From a checkpoint of a small CTC image transcriber: 7.72M parameters, 97500 training examples.
Rows from block 2 of a small CTC image transcriber, named by matrix and row number. Rows with one number belong to one neuron. Each number is 50 + 12 x the weight over its row's rms, rounded and kept within 0 to 99. All counts start at 0.
After each neuron's rows are labels from the 100 images, of 14976, where the neuron reaches its highest value: "colour at peak" is the nearest of a few named colours to the mean colour under the peak. Only what is clearly more common there than usual is listed. The data: analogue clock faces.
# fc1: MLP up (model.blocks.2.mlp.fc1.weight, 1536x384), inputs 256-383
# fc2: MLP down (model.blocks.2.mlp.fc2.weight, 384x1536, transposed), outputs 256-383

fc1.308:50 59 55 50 51 40 40 55 52 62 75 54 16 50 58 47 28 43 67 65 63 62 62 35 44 45 53 56 59 57 36 66 65 57 37 49 48 46 24 56 67 59 76 69 61 67 41 50 35 36 65 63 49 65 37 35 60 48 50 63 47 57 50 50 58 65 48 59 50 61 57 45 37 47 59 45 36 39 46 44 41 44 65 78 66 56 58 56 52 40 66 69 41 23 58 47 60 32 52 71 25 48 32 41 42 55 48 77 52 58 36 50 37 42 72 53 46 48 51 37 66 41 38 46 52 39 56 54
fc2.308:55 46 68 47 39 46 53 63 41 61 35 35 59 59 42 54 58 68 37 51 47 53 55 48 59 32 52 53 26 70 70 61 62 64 49 53 66 54 50 52 47 44 29 46 41 62 53 48 48 54 05 47 47 29 58 61 28 39 42 72 54 53 54 55 44 56 56 60 58 54 55 29 51 44 42 51 63 56 54 54 45 41 40 61 37 54 50 47 46 63 46 44 39 56 48 68 61 54 41 66 52 43 34 68 58 73 65 50 56 53 60 78 57 36 45 60 66 66 58 68 49 55 66 62 56 74 53 30
colour at peak: pink

fc1.45:49 33 31 51 64 22 18 48 66 45 49 61 77 51 46 86 38 40 57 46 65 36 51 61 47 60 50 51 59 27 39 65 39 30 45 48 56 46 54 53 58 50 38 66 20 62 36 45 58 55 39 47 51 51 66 73 68 29 50 55 66 78 44 50 28 56 29 49 68 49 33 42 62 54 46 43 43 59 29 57 47 60 52 57 55 61 57 53 43 55 45 50 34 58 52 63 26 74 32 52 33 46 63 36 53 36 56 58 57 46 57 60 56 50 42 43 61 56 44 63 48 43 67 53 31 41 49 53
fc2.45:59 18 34 65 29 45 56 54 51 44 53 52 38 69 37 32 38 48 53 62 58 58 36 61 42 39 55 81 51 47 66 37 44 38 40 67 31 39 47 45 53 51 58 27 60 37 33 48 64 39 50 46 53 73 45 51 56 61 54 37 45 56 47 46 58 37 73 58 40 69 49 67 59 49 54 68 46 34 43 68 44 46 62 61 64 64 55 44 25 51 45 49 43 68 52 54 37 38 33 49 46 40 50 58 69 52 52 46 50 57 52 56 66 48 55 69 44 63 50 65 47 66 54 42 63 82 39 46
colour at peak: grey

fc1.32:35 49 60 60 42 53 46 56 69 55 59 51 81 52 68 56 48 46 24 33 37 57 49 46 39 55 52 66 47 65 45 50 48 36 66 42 55 61 39 45 74 33 69 47 49 24 74 76 42 51 61 52 55 38 41 56 40 65 45 44 63 34 54 61 51 42 62 64 59 70 52 39 57 49 45 51 69 51 46 73 34 48 37 28 36 65 59 61 45 67 43 63 35 37 24 49 44 58 81 51 34 52 52 42 33 46 45 55 48 64 63 86 51 59 37 38 52 63 35 45 54 42 54 31 36 39 38 28
fc2.32:57 41 45 39 52 51 34 41 43 54 54 46 39 50 41 65 37 65 48 63 52 65 62 22 69 50 26 62 48 46 70 44 40 51 62 50 38 42 60 45 53 66 51 70 49 59 45 61 36 47 55 36 51 58 60 42 71 52 72 49 51 48 52 56 68 61 54 42 52 58 30 51 44 60 41 77 39 75 48 49 37 31 47 68 23 43 52 71 25 49 51 27 55 61 71 40 65 65 62 57 60 51 33 56 68 76 39 61 45 56 34 51 54 51 47 69 67 57 37 63 48 54 20 40 55 68 53 42
colour at peak: pink

fc1.231:43 45 28 47 61 58 35 49 57 45 37 45 56 56 53 50 38 64 65 41 70 47 68 71 71 44 38 44 49 54 50 39 58 61 59 45 24 54 59 59 47 32 49 51 55 43 39 45 48 70 41 43 48 42 28 52 35 26 58 59 37 04 85 43 32 44 44 41 56 56 42 44 63 54 35 24 67 52 52 46 46 37 75 64 51 40 44 35 44 44 49 39 62 65 45 40 42 69 33 71 59 54 61 30 75 63 34 34 37 73 52 46 73 56 52 77 53 28 38 41 28 53 45 37 62 45 35 29
fc2.231:38 60 39 53 63 47 33 45 56 78 64 71 33 39 32 33 54 67 40 73 55 37 48 51 43 55 69 61 54 45 61 34 45 28 48 38 48 65 41 39 40 65 51 78 56 72 49 41 53 46 49 55 62 58 46 32 52 44 49 42 31 52 75 54 71 58 44 55 53 46 59 34 51 48 65 49 71 41 73 27 44 50 46 52 62 36 24 66 37 73 30 40 34 50 54 48 46 41 61 52 59 33 38 44 41 59 49 56 66 42 58 35 31 39 54 47 58 54 65 51 33 49 60 46 30 53 59 40
colour at peak: grey

fc1.200:30 32 42 80 64 32 64 55 56 58 45 54 53 57 55 49 23 44 56 55 48 47 67 46 45 43 57 65 64 67 64 55 68 52 43 44 38 43 48 48 45 50 95 43 67 51 72 49 54 57 51 39 52 43 27 48 49 70 58 34 44 44 63 45 55 54 56 56 44 30 42 81 36 70 63 43 47 49 42 40 50 56 39 63 82 55 46 57 29 49 43 36 49 59 46 66 53 65 38 46 61 39 61 29 49 47 48 50 57 66 49 35 35 69 66 55 63 36 45 49 84 49 30 60 50 64 63 53
fc2.200:46 67 47 48 43 78 43 47 25 51 63 66 33 40 50 63 48 50 26 47 46 30 44 61 54 68 51 28 59 46 11 48 53 42 65 30 51 66 49 54 57 46 67 60 58 59 38 57 31 45 34 63 46 53 39 55 55 51 59 40 66 44 67 63 45 40 43 37 28 81 59 63 34 48 46 53 52 65 44 42 60 51 31 47 62 47 39 69 59 51 58 50 59 45 45 54 38 58 45 56 20 33 44 44 59 65 52 53 58 34 38 38 34 31 58 54 40 54 56 30 57 32 64 58 36 47 44 63
colour at peak: brown

fc1.158:31 59 38 56 48 45 46 46 26 57 50 34 75 37 58 44 51 33 50 58 41 41 18 31 62 46 38 39 60 50 47 63 56 44 51 50 51 48 44 61 16 52 60 21 59 42 55 54 57 42 72 67 70 50 46 62 45 56 57 51 56 71 52 45 55 63 47 45 61 32 51 55 63 59 48 35 50 46 76 28 33 62 45 73 45 40 40 54 34 37 51 29 66 52 59 41 46 64 42 52 52 74 67 61 42 60 53 44 62 52 33 48 43 46 66 41 50 58 58 52 73 56 63 20 56 51 58 74
fc2.158:59 54 54 29 53 43 57 58 54 30 57 43 42 50 44 35 50 78 44 57 38 71 49 44 44 48 36 49 58 30 37 40 59 65 65 43 22 64 49 64 87 39 63 69 59 58 70 51 43 72 36 71 44 57 42 55 75 59 53 39 53 40 74 59 67 22 57 56 40 58 48 42 43 32 52 39 56 45 42 62 41 60 63 66 33 50 40 51 46 55 56 34 61 47 56 45 53 33 65 50 42 48 47 40 51 55 41 46 52 75 56 53 63 33 44 41 51 45 51 60 43 42 61 73 57 54 43 36
colour at peak: grey

fc1.516:41 59 71 35 25 45 49 45 45 72 50 42 25 73 53 42 43 45 39 51 52 49 45 48 44 44 36 55 43 40 58 62 42 58 59 58 50 38 52 62 60 53 48 59 48 59 48 57 56 46 37 53 51 52 41 61 64 64 61 49 39 51 48 45 76 42 47 46 62 61 57 58 33 59 50 27 59 36 47 53 49 78 31 49 43 28 40 50 49 50 75 44 53 41 49 73 51 48 46 53 34 66 68 37 35 58 45 46 36 66 38 39 71 55 49 48 68 55 40 56 55 59 49 34 51 43 57 36
fc2.516:41 50 40 38 48 70 74 24 57 66 47 34 63 40 29 38 39 45 50 43 55 38 59 52 74 49 67 44 62 41 48 27 47 62 38 46 61 23 55 31 52 48 53 55 33 50 47 54 66 37 55 39 65 63 61 64 47 35 60 57 75 68 46 72 47 69 42 64 45 28 64 45 73 34 90 60 55 59 59 65 38 43 71 64 64 60 58 59 47 59 43 41 66 65 46 35 61 56 72 40 39 42 30 48 53 46 56 41 58 48 61 48 27 41 37 65 43 47 62 49 50 61 56 60 30 51 44 62
colour at peak: white

fc1.344:62 44 51 45 43 35 76 69 59 49 52 61 62 45 43 65 37 37 75 63 38 39 37 69 41 38 40 38 47 31 62 50 46 59 61 54 56 53 58 48 69 33 50 50 51 65 43 34 47 29 38 43 60 59 65 39 57 38 51 33 47 50 56 66 49 43 30 45 78 54 36 43 65 48 18 59 72 38 57 32 59 46 64 38 39 58 66 56 54 42 32 51 38 47 63 57 48 48 44 45 57 40 00 56 42 73 48 39 53 42 57 43 27 43 51 46 50 70 72 71 49 65 63 51 28 57 40 69
fc2.344:54 48 40 41 31 83 41 62 71 61 46 48 35 48 58 30 66 58 81 40 35 56 57 64 75 65 49 52 43 83 48 71 41 47 37 64 47 59 51 66 45 43 49 56 58 37 51 69 66 67 61 66 57 68 33 44 47 47 46 65 42 32 46 29 67 51 57 51 41 21 51 56 33 47 45 65 55 35 53 43 31 48 39 50 48 52 62 24 59 64 45 35 50 36 48 61 61 53 40 50 59 32 64 37 54 22 38 53 58 45 38 73 51 31 38 57 34 40 44 49 38 50 37 59 50 60 44 63
colour at peak: grey

fc1.60:71 49 49 55 75 42 34 37 29 56 68 61 38 43 74 46 37 35 67 52 39 64 45 50 77 40 60 42 39 36 26 38 63 43 64 37 50 47 43 45 28 43 61 55 37 57 51 44 51 63 50 52 63 47 54 50 46 46 20 33 40 51 48 25 50 43 22 57 61 61 62 61 71 59 43 50 44 48 42 48 59 46 56 49 62 51 45 49 46 65 67 62 60 38 33 31 71 43 47 62 62 21 52 57 44 45 56 50 46 45 44 31 57 70 52 31 52 49 59 64 47 28 63 67 46 47 44 32
fc2.60:57 56 34 49 56 37 45 53 60 46 41 53 53 56 78 71 65 73 47 49 52 25 38 60 47 59 65 52 40 76 38 47 29 56 28 65 63 76 60 60 39 68 53 42 46 50 48 50 42 53 84 51 59 40 41 55 39 65 64 49 66 74 58 44 30 45 85 56 55 36 54 59 45 33 31 60 40 61 28 50 44 59 64 43 43 50 49 38 65 47 41 53 72 54 65 48 57 39 62 48 29 49 57 50 29 49 62 80 40 53 49 36 45 40 60 52 31 47 49 26 54 37 27 66 67 41 30 52
colour at peak: grey

fc1.137:49 44 72 54 59 48 47 43 41 77 49 30 43 52 49 55 49 37 53 40 38 65 40 47 58 34 58 62 65 58 49 49 54 47 38 49 34 62 45 49 51 52 46 52 53 46 33 55 68 35 63 46 65 51 38 40 48 50 65 66 49 71 63 48 43 32 71 52 20 54 55 62 63 42 55 43 46 74 40 57 59 27 47 49 62 39 54 47 51 45 58 51 40 60 49 44 59 44 73 54 58 42 53 23 34 43 24 36 52 86 18 66 44 36 55 64 51 48 69 41 57 59 71 34 38 46 12 64
fc2.137:59 59 47 48 44 34 41 41 62 53 28 39 45 60 29 57 73 69 39 38 44 48 66 72 31 50 44 53 38 49 52 68 42 63 41 55 63 40 55 26 53 48 29 44 36 50 51 60 30 58 23 65 60 56 43 62 43 53 48 51 40 48 40 47 57 40 55 76 64 37 44 43 61 56 55 55 40 47 60 46 57 71 39 35 27 59 56 24 40 46 60 61 49 49 55 55 32 68 43 34 27 55 53 49 43 45 75 54 61 24 57 19 63 55 51 39 58 49 44 47 54 49 45 68 42 45 50 32
colour at peak: brown

fc1.420:33 39 56 72 30 30 67 25 33 62 52 51 56 44 58 69 43 73 57 59 55 51 17 57 39 41 44 40 50 53 57 31 59 51 62 68 49 56 22 43 38 64 55 49 41 42 63 58 64 72 65 59 38 36 42 72 62 50 77 48 55 43 55 45 56 64 64 55 57 68 36 45 54 62 48 59 68 34 46 46 18 56 53 44 51 72 70 65 54 50 40 45 53 48 35 42 62 38 41 55 49 82 54 54 78 35 56 46 66 60 50 83 46 40 52 37 61 47 65 42 31 61 47 35 43 56 72 28
fc2.420:70 55 58 82 41 48 52 49 41 37 68 53 52 69 64 36 56 58 45 46 68 67 58 52 56 50 30 47 46 60 54 55 52 57 59 52 45 45 58 34 42 67 66 65 35 51 36 46 22 47 69 55 40 23 51 29 38 33 68 37 34 45 72 31 43 39 56 39 42 50 40 59 48 51 52 67 39 47 47 48 51 58 53 72 39 30 60 50 33 51 46 55 52 55 28 41 57 38 51 46 34 49 51 51 36 51 63 48 61 65 79 51 58 55 59 41 52 36 43 70 56 47 40 42 47 46 38 48
colour at peak: white; pink

fc1.266:43 55 66 60 46 45 42 47 60 52 48 43 62 58 56 51 49 65 56 49 48 34 55 37 74 68 61 52 54 52 71 45 38 42 55 41 40 43 66 49 46 43 55 51 44 46 39 41 31 39 36 47 69 47 59 66 57 73 58 58 66 41 70 36 49 32 42 57 62 45 43 40 45 54 45 52 50 49 38 15 49 30 55 55 66 48 52 67 45 47 48 53 62 35 39 65 45 50 48 46 44 65 72 35 46 50 44 39 55 57 41 42 46 73 39 43 60 47 40 42 53 46 44 43 55 57 38 46
fc2.266:47 65 67 31 48 61 40 49 72 50 56 50 54 55 35 46 50 45 33 43 40 58 63 46 56 36 53 59 32 43 62 47 46 42 54 46 50 66 42 57 53 62 57 62 62 51 59 56 69 62 49 38 63 16 66 49 52 50 57 52 41 61 41 50 57 78 33 31 58 70 42 55 72 59 54 54 63 35 63 48 37 44 48 64 33 46 44 22 67 57 55 75 63 58 54 51 50 42 53 61 42 53 47 66 67 59 57 48 65 57 53 43 62 20 74 60 49 44 28 64 29 54 70 56 36 32 58 57
colour at peak: white; pink

fc1.293:66 53 49 30 65 83 46 51 39 60 57 34 53 55 33 44 41 41 53 27 46 38 53 50 31 46 49 41 52 53 46 60 20 63 53 53 58 52 55 61 45 36 58 43 50 61 54 26 62 45 47 37 49 60 58 79 48 60 50 50 53 81 32 54 55 67 37 38 66 61 53 52 58 57 55 58 41 67 66 52 35 40 44 55 52 64 52 45 48 73 36 34 55 47 43 80 53 38 29 34 31 42 68 40 57 46 54 45 42 58 56 49 59 65 47 30 52 63 56 50 38 52 66 46 59 46 42 45
fc2.293:40 47 51 56 44 38 63 43 62 63 58 67 45 36 49 59 74 38 43 59 66 46 34 67 55 36 37 59 49 39 50 46 72 50 52 59 34 46 55 50 45 53 39 56 37 45 53 62 54 53 39 49 49 37 32 23 55 33 51 55 52 63 31 47 44 33 80 56 51 61 33 69 48 36 57 64 38 45 49 64 69 49 68 90 46 54 56 67 72 52 57 49 51 58 44 33 64 42 51 66 46 47 61 60 38 52 49 48 63 39 53 65 58 42 52 69 51 46 65 34 69 25 59 47 34 71 43 61
colour at peak: pink

fc1.464:55 36 37 67 57 64 65 56 48 61 58 48 55 56 38 45 44 69 47 56 31 37 45 54 68 58 48 69 66 60 65 53 51 25 48 44 55 51 57 43 63 41 64 44 39 66 72 50 59 58 49 48 51 33 48 47 50 63 55 63 50 64 70 47 44 61 66 52 38 26 51 56 41 55 55 50 65 57 49 35 53 76 29 40 53 61 54 74 42 43 47 33 32 47 38 44 58 56 40 48 58 51 34 69 21 54 58 73 45 39 49 39 59 55 44 51 40 61 34 27 57 76 38 56 60 24 48 59
fc2.464:44 42 48 78 54 33 53 36 60 64 65 64 42 69 60 43 47 43 57 60 60 72 72 52 57 25 55 34 36 58 54 44 57 63 39 50 64 44 43 47 53 29 38 71 51 45 38 70 37 37 66 67 44 42 36 52 67 46 68 34 44 52 48 34 53 42 33 56 44 52 45 38 55 44 65 40 44 63 62 46 51 59 46 52 24 42 53 61 43 37 80 66 55 48 71 33 45 46 49 52 50 53 54 55 55 57 49 31 44 68 73 40 50 51 25 48 56 46 45 71 49 48 45 42 49 40 40 33
colour at peak: pink; white

fc1.619:42 66 33 29 36 65 49 42 57 36 52 39 49 60 43 44 49 62 55 49 48 63 34 47 75 53 60 43 51 53 45 50 61 46 68 36 45 41 58 51 14 38 67 48 42 41 57 35 66 22 36 55 32 53 41 26 35 57 51 46 50 43 48 52 54 50 62 46 53 34 43 42 36 51 29 37 54 35 52 53 69 44 61 56 69 58 33 62 56 35 74 55 67 64 41 40 50 49 52 51 44 38 41 35 64 55 26 58 53 38 69 51 33 39 43 50 39 47 48 41 67 40 57 63 67 43 65 54
fc2.619:48 63 37 53 40 54 56 37 47 59 72 45 57 46 35 48 61 44 69 41 55 63 50 29 48 63 50 56 44 47 68 33 40 59 48 52 64 48 34 32 47 63 46 36 54 37 45 37 57 54 51 31 58 66 53 48 55 34 46 70 63 43 60 59 38 30 41 28 56 71 76 46 45 68 74 59 58 47 72 39 73 33 33 46 41 42 59 34 28 36 49 50 59 46 41 54 38 45 72 32 47 33 32 35 51 60 64 56 42 61 53 30 42 51 51 61 55 69 52 52 60 46 65 49 55 36 60 59
colour at peak: pink

fc1.374:38 41 53 48 57 45 48 48 50 43 60 45 45 67 49 41 49 55 40 62 55 40 49 73 53 75 57 52 37 66 34 64 63 36 57 64 65 45 51 45 62 57 48 48 47 76 43 73 44 61 55 60 68 62 44 52 47 66 52 49 52 80 42 50 33 51 66 69 57 39 38 60 43 54 34 39 43 44 47 59 29 82 58 31 71 63 46 32 47 26 52 46 40 29 55 47 69 76 54 41 56 45 29 66 55 46 67 44 64 53 39 78 55 60 29 88 38 48 48 54 51 30 59 43 45 59 56 43
fc2.374:67 34 46 52 30 56 63 47 38 20 51 46 56 58 38 46 64 51 66 53 37 53 50 49 30 47 47 45 59 50 64 57 46 45 48 46 31 60 61 32 57 58 48 50 44 38 53 55 36 51 51 55 37 45 60 66 33 53 68 48 55 59 60 51 67 40 42 37 33 54 39 42 64 59 62 58 57 53 71 71 39 44 50 62 28 58 43 65 32 49 50 79 39 38 28 44 34 55 54 43 75 61 49 51 58 49 36 50 42 50 68 34 54 31 44 58 69 31 29 69 53 57 62 54 44 38 53 23
colour at peak: grey

fc1.707:62 56 44 47 50 53 49 41 60 53 52 42 17 48 41 50 50 78 51 43 52 17 43 61 30 27 54 64 30 61 55 71 51 60 44 45 62 59 56 37 62 38 51 62 49 39 49 57 54 46 60 52 74 51 59 87 39 50 53 44 55 41 49 23 66 26 47 57 50 39 50 42 45 52 57 47 44 63 63 75 58 44 44 30 27 46 53 52 46 55 35 36 64 48 62 62 37 36 48 55 53 59 47 54 69 58 61 35 58 46 58 47 43 67 73 48 52 46 42 61 46 45 57 61 39 43 47 51
fc2.707:43 47 57 45 31 35 63 50 34 51 42 42 60 38 52 45 58 44 51 42 48 34 38 55 44 80 55 39 65 33 63 55 44 50 60 67 61 64 43 49 39 23 71 42 53 40 50 43 28 37 27 56 42 55 47 77 62 49 67 54 62 55 44 71 71 45 48 38 35 49 60 55 70 42 46 44 69 51 30 56 44 51 77 48 39 46 50 62 44 58 46 33 54 53 61 58 49 71 35 53 50 44 68 49 71 67 44 35 73 57 52 45 53 44 35 57 35 33 66 58 50 60 27 52 27 42 60 59
colour at peak: pink

fc1.365:25 46 62 38 71 54 45 55 60 55 66 56 55 39 50 40 16 59 52 43 52 69 53 45 38 50 45 52 50 51 58 52 36 37 44 42 31 55 60 42 47 52 63 29 41 24 53 58 48 55 60 46 49 68 50 52 58 49 42 36 54 60 44 28 39 41 59 49 60 57 33 71 54 63 53 57 51 70 51 53 56 41 61 51 64 56 75 44 66 72 45 28 74 63 64 55 53 45 48 52 63 71 57 54 32 38 66 44 45 53 20 48 48 38 52 59 76 49 52 46 55 59 46 68 53 53 35 41
fc2.365:46 45 51 35 49 45 58 49 60 26 45 37 45 62 53 35 47 41 33 37 44 40 62 49 57 61 69 55 51 41 58 42 57 50 50 35 45 44 36 40 35 60 61 54 73 58 49 35 47 56 30 84 56 53 62 31 69 35 43 38 68 59 45 41 59 36 61 57 50 49 43 55 55 43 43 24 47 37 52 37 64 42 54 38 53 59 77 61 40 46 28 64 51 50 53 60 50 34 44 47 63 62 56 61 45 44 39 14 61 81 32 42 58 50 52 65 61 59 61 63 41 36 55 34 40 49 61 49
colour at peak: brown

fc1.353:62 46 60 34 52 58 45 37 74 37 36 45 32 40 56 50 80 51 49 57 41 57 27 37 53 47 56 24 17 51 46 40 60 32 67 44 71 32 38 56 26 31 54 45 63 37 53 43 40 59 36 58 67 43 47 42 32 38 43 62 69 54 38 43 52 40 40 66 58 55 45 61 51 71 31 51 45 61 38 66 49 70 65 66 52 32 51 75 45 42 69 72 60 71 52 57 52 18 54 78 70 47 45 51 49 44 34 75 63 42 44 46 59 56 28 60 52 39 58 39 48 37 40 52 43 49 62 41
fc2.353:61 57 52 49 57 40 49 74 45 54 61 42 65 50 64 62 50 54 56 60 44 58 54 73 59 48 40 50 58 68 54 31 18 35 52 75 47 53 50 53 48 42 71 46 41 39 55 65 49 67 51 56 36 57 39 39 42 51 45 84 66 75 55 65 52 51 42 48 57 33 68 43 58 72 55 60 61 63 44 39 60 39 53 38 38 42 73 19 62 33 52 57 43 36 56 63 42 38 59 37 61 45 55 63 44 49 47 50 37 42 39 64 45 68 50 62 44 40 29 54 56 45 54 31 25 51 42 41
colour at peak: grey

fc1.6:60 62 47 60 42 59 50 52 51 49 63 41 54 53 41 45 46 52 51 44 46 75 54 31 46 60 39 38 53 64 58 42 46 85 28 53 60 41 53 41 38 43 70 54 43 44 61 56 41 34 40 68 52 62 43 36 47 49 37 37 84 44 62 39 59 44 43 58 62 47 41 50 49 55 56 39 47 55 59 50 70 65 53 59 24 61 51 45 48 47 57 62 50 38 76 57 66 53 44 35 44 57 48 42 65 44 37 42 59 55 39 51 47 36 44 50 49 56 78 54 58 51 50 54 37 56 61 69
fc2.6:44 71 55 56 51 44 38 58 44 62 33 54 45 34 44 69 75 51 42 48 45 52 71 58 62 47 38 55 67 30 41 46 50 40 42 38 55 55 45 72 62 56 51 53 71 45 42 55 51 56 38 23 37 57 49 68 65 46 39 39 58 39 39 48 49 35 43 36 41 42 44 53 43 58 67 42 48 36 37 39 53 47 50 51 54 54 49 55 51 46 52 51 62 66 33 66 65 75 70 66 59 57 33 18 43 50 61 42 32 49 65 48 30 64 63 48 56 64 50 63 50 63 38 65 45 54 38 25
colour at peak: pink

fc1.560:54 69 44 46 44 38 50 60 41 65 56 63 62 47 40 44 39 29 47 63 43 35 59 63 38 43 51 59 39 65 52 43 43 62 01 63 65 58 54 63 47 52 58 47 48 52 23 44 44 44 65 43 72 53 36 58 37 69 47 47 55 50 62 41 65 41 59 65 60 62 52 54 55 62 36 44 28 33 59 55 54 37 15 25 36 61 51 49 62 50 64 49 43 48 40 62 41 44 46 40 44 42 59 43 39 67 56 67 59 57 49 45 39 57 60 53 45 12 45 39 59 68 53 35 13 54 43 27
fc2.560:55 47 33 46 63 48 44 66 44 57 77 39 54 54 36 58 46 51 21 50 66 38 50 46 64 34 65 48 55 40 35 56 56 42 17 49 77 51 69 47 46 59 51 56 45 36 50 54 47 28 39 53 41 49 51 71 63 53 67 53 60 35 65 60 33 51 39 72 78 54 42 47 56 58 48 37 67 55 39 59 65 59 69 61 46 52 70 58 59 69 52 54 31 57 41 51 38 47 69 54 62 51 62 51 62 55 38 38 37 79 67 65 58 51 37 55 47 39 49 48 27 80 47 63 44 36 21 42
colour at peak: brown

fc1.281:59 49 47 49 43 55 38 76 72 52 40 58 60 60 50 28 52 64 40 59 42 61 49 55 40 39 50 44 44 56 55 51 60 36 47 34 53 65 65 44 58 65 49 43 45 52 49 60 48 70 61 52 52 52 54 62 37 51 47 32 58 45 34 46 56 40 54 37 42 38 34 56 38 48 46 29 45 56 43 44 44 41 50 47 31 56 49 57 63 51 42 51 45 42 61 47 55 49 35 48 55 61 38 44 60 60 74 50 41 58 53 45 39 44 58 51 64 61 59 36 39 50 67 50 55 48 27 41
fc2.281:34 38 56 63 63 33 38 43 32 73 61 34 34 60 48 53 54 63 70 61 32 53 60 61 70 72 64 77 54 35 67 49 41 42 48 45 48 44 52 48 57 52 37 55 52 26 49 49 39 29 54 63 72 56 33 46 55 58 40 67 44 67 40 74 41 47 59 72 48 69 57 59 50 57 46 38 63 50 51 43 55 48 79 63 43 59 53 33 48 44 63 45 44 48 49 43 43 42 41 44 44 42 47 61 72 58 50 57 36 45 47 47 24 37 40 47 57 51 46 46 43 59 66 51 60 41 57 44
colour at peak: grey

fc1.621:54 47 31 51 54 73 42 51 60 63 53 58 60 34 55 55 30 48 61 69 36 50 67 47 60 58 49 56 38 44 43 34 46 45 55 56 23 60 65 56 72 68 59 44 62 34 75 62 56 66 73 43 36 61 49 48 33 53 52 42 27 44 48 37 50 33 65 41 54 47 42 45 46 49 37 72 52 45 23 49 60 51 44 62 40 50 45 61 51 53 49 55 40 46 56 30 52 53 62 56 36 49 63 47 67 41 54 46 62 71 52 47 37 65 50 34 63 73 61 62 48 38 62 59 47 71 33 52
fc2.621:28 58 51 57 55 45 10 40 55 59 50 67 39 62 67 50 58 41 51 48 54 34 56 50 47 70 37 52 50 33 65 36 52 67 46 56 41 53 62 30 42 43 37 47 70 47 45 52 55 67 44 51 47 63 53 52 52 69 55 55 48 83 47 63 55 48 39 52 37 50 58 27 51 47 71 75 47 53 50 42 41 71 45 40 48 57 69 68 57 43 61 41 54 72 66 58 64 49 58 45 49 39 42 50 30 56 51 37 44 29 43 59 41 37 43 78 36 45 24 24 71 51 72 43 62 65 68 59
colour at peak: grey

fc1.382:58 53 68 37 58 30 39 62 56 34 56 52 66 51 60 46 39 69 35 44 50 44 35 51 59 38 38 64 67 53 45 53 55 53 41 74 71 47 67 69 35 36 60 57 35 41 57 57 57 39 59 63 52 39 53 54 78 52 46 49 60 59 36 38 44 38 56 53 57 55 53 63 63 55 32 51 36 59 59 61 31 55 59 55 43 32 59 64 61 44 55 49 56 49 55 60 56 26 47 55 42 46 42 29 56 59 52 40 36 61 68 45 65 59 46 53 54 55 54 44 64 68 72 55 58 74 55 51
fc2.382:75 55 44 46 33 56 55 58 38 55 62 34 59 60 36 39 37 40 59 40 44 29 53 57 49 31 57 68 47 33 70 56 22 35 63 52 49 63 28 60 60 55 34 39 25 37 51 40 55 58 35 64 68 50 65 56 51 52 63 29 37 60 62 64 47 52 55 59 40 50 47 43 51 61 35 52 49 38 49 63 62 48 51 28 39 59 59 46 49 76 38 54 36 50 52 52 56 33 71 73 54 50 58 51 37 55 70 55 37 51 68 45 37 61 56 56 57 27 63 39 56 41 44 61 34 49 42 56
colour at peak: brown

fc1.564:37 67 60 31 45 38 48 83 49 61 38 56 54 45 58 37 51 46 48 46 65 43 45 55 66 65 59 62 35 70 54 30 32 43 56 45 61 52 38 38 50 59 62 26 39 41 62 38 47 38 61 45 57 73 41 61 37 48 59 25 62 50 51 19 47 64 41 27 33 58 29 71 51 75 46 64 48 58 47 50 44 39 49 40 41 64 56 58 48 30 53 37 49 47 57 48 42 41 66 37 41 48 45 35 48 59 24 52 73 61 51 59 63 31 40 46 62 55 48 63 35 31 47 52 74 63 49 52
fc2.564:51 46 61 73 43 51 45 46 54 43 48 65 65 55 32 30 48 50 52 43 39 34 38 51 55 24 30 23 41 54 44 57 55 31 48 34 38 42 28 60 40 45 72 43 43 53 56 66 61 44 47 55 64 47 52 49 46 40 53 50 67 54 38 61 45 54 60 59 37 40 49 54 40 63 59 49 27 58 57 37 51 45 68 51 60 38 56 59 78 55 54 53 46 40 46 68 83 77 49 58 68 53 29 53 60 49 54 32 56 50 09 55 34 55 58 23 49 19 75 36 70 66 52 34 48 42 27 54
colour at peak: brown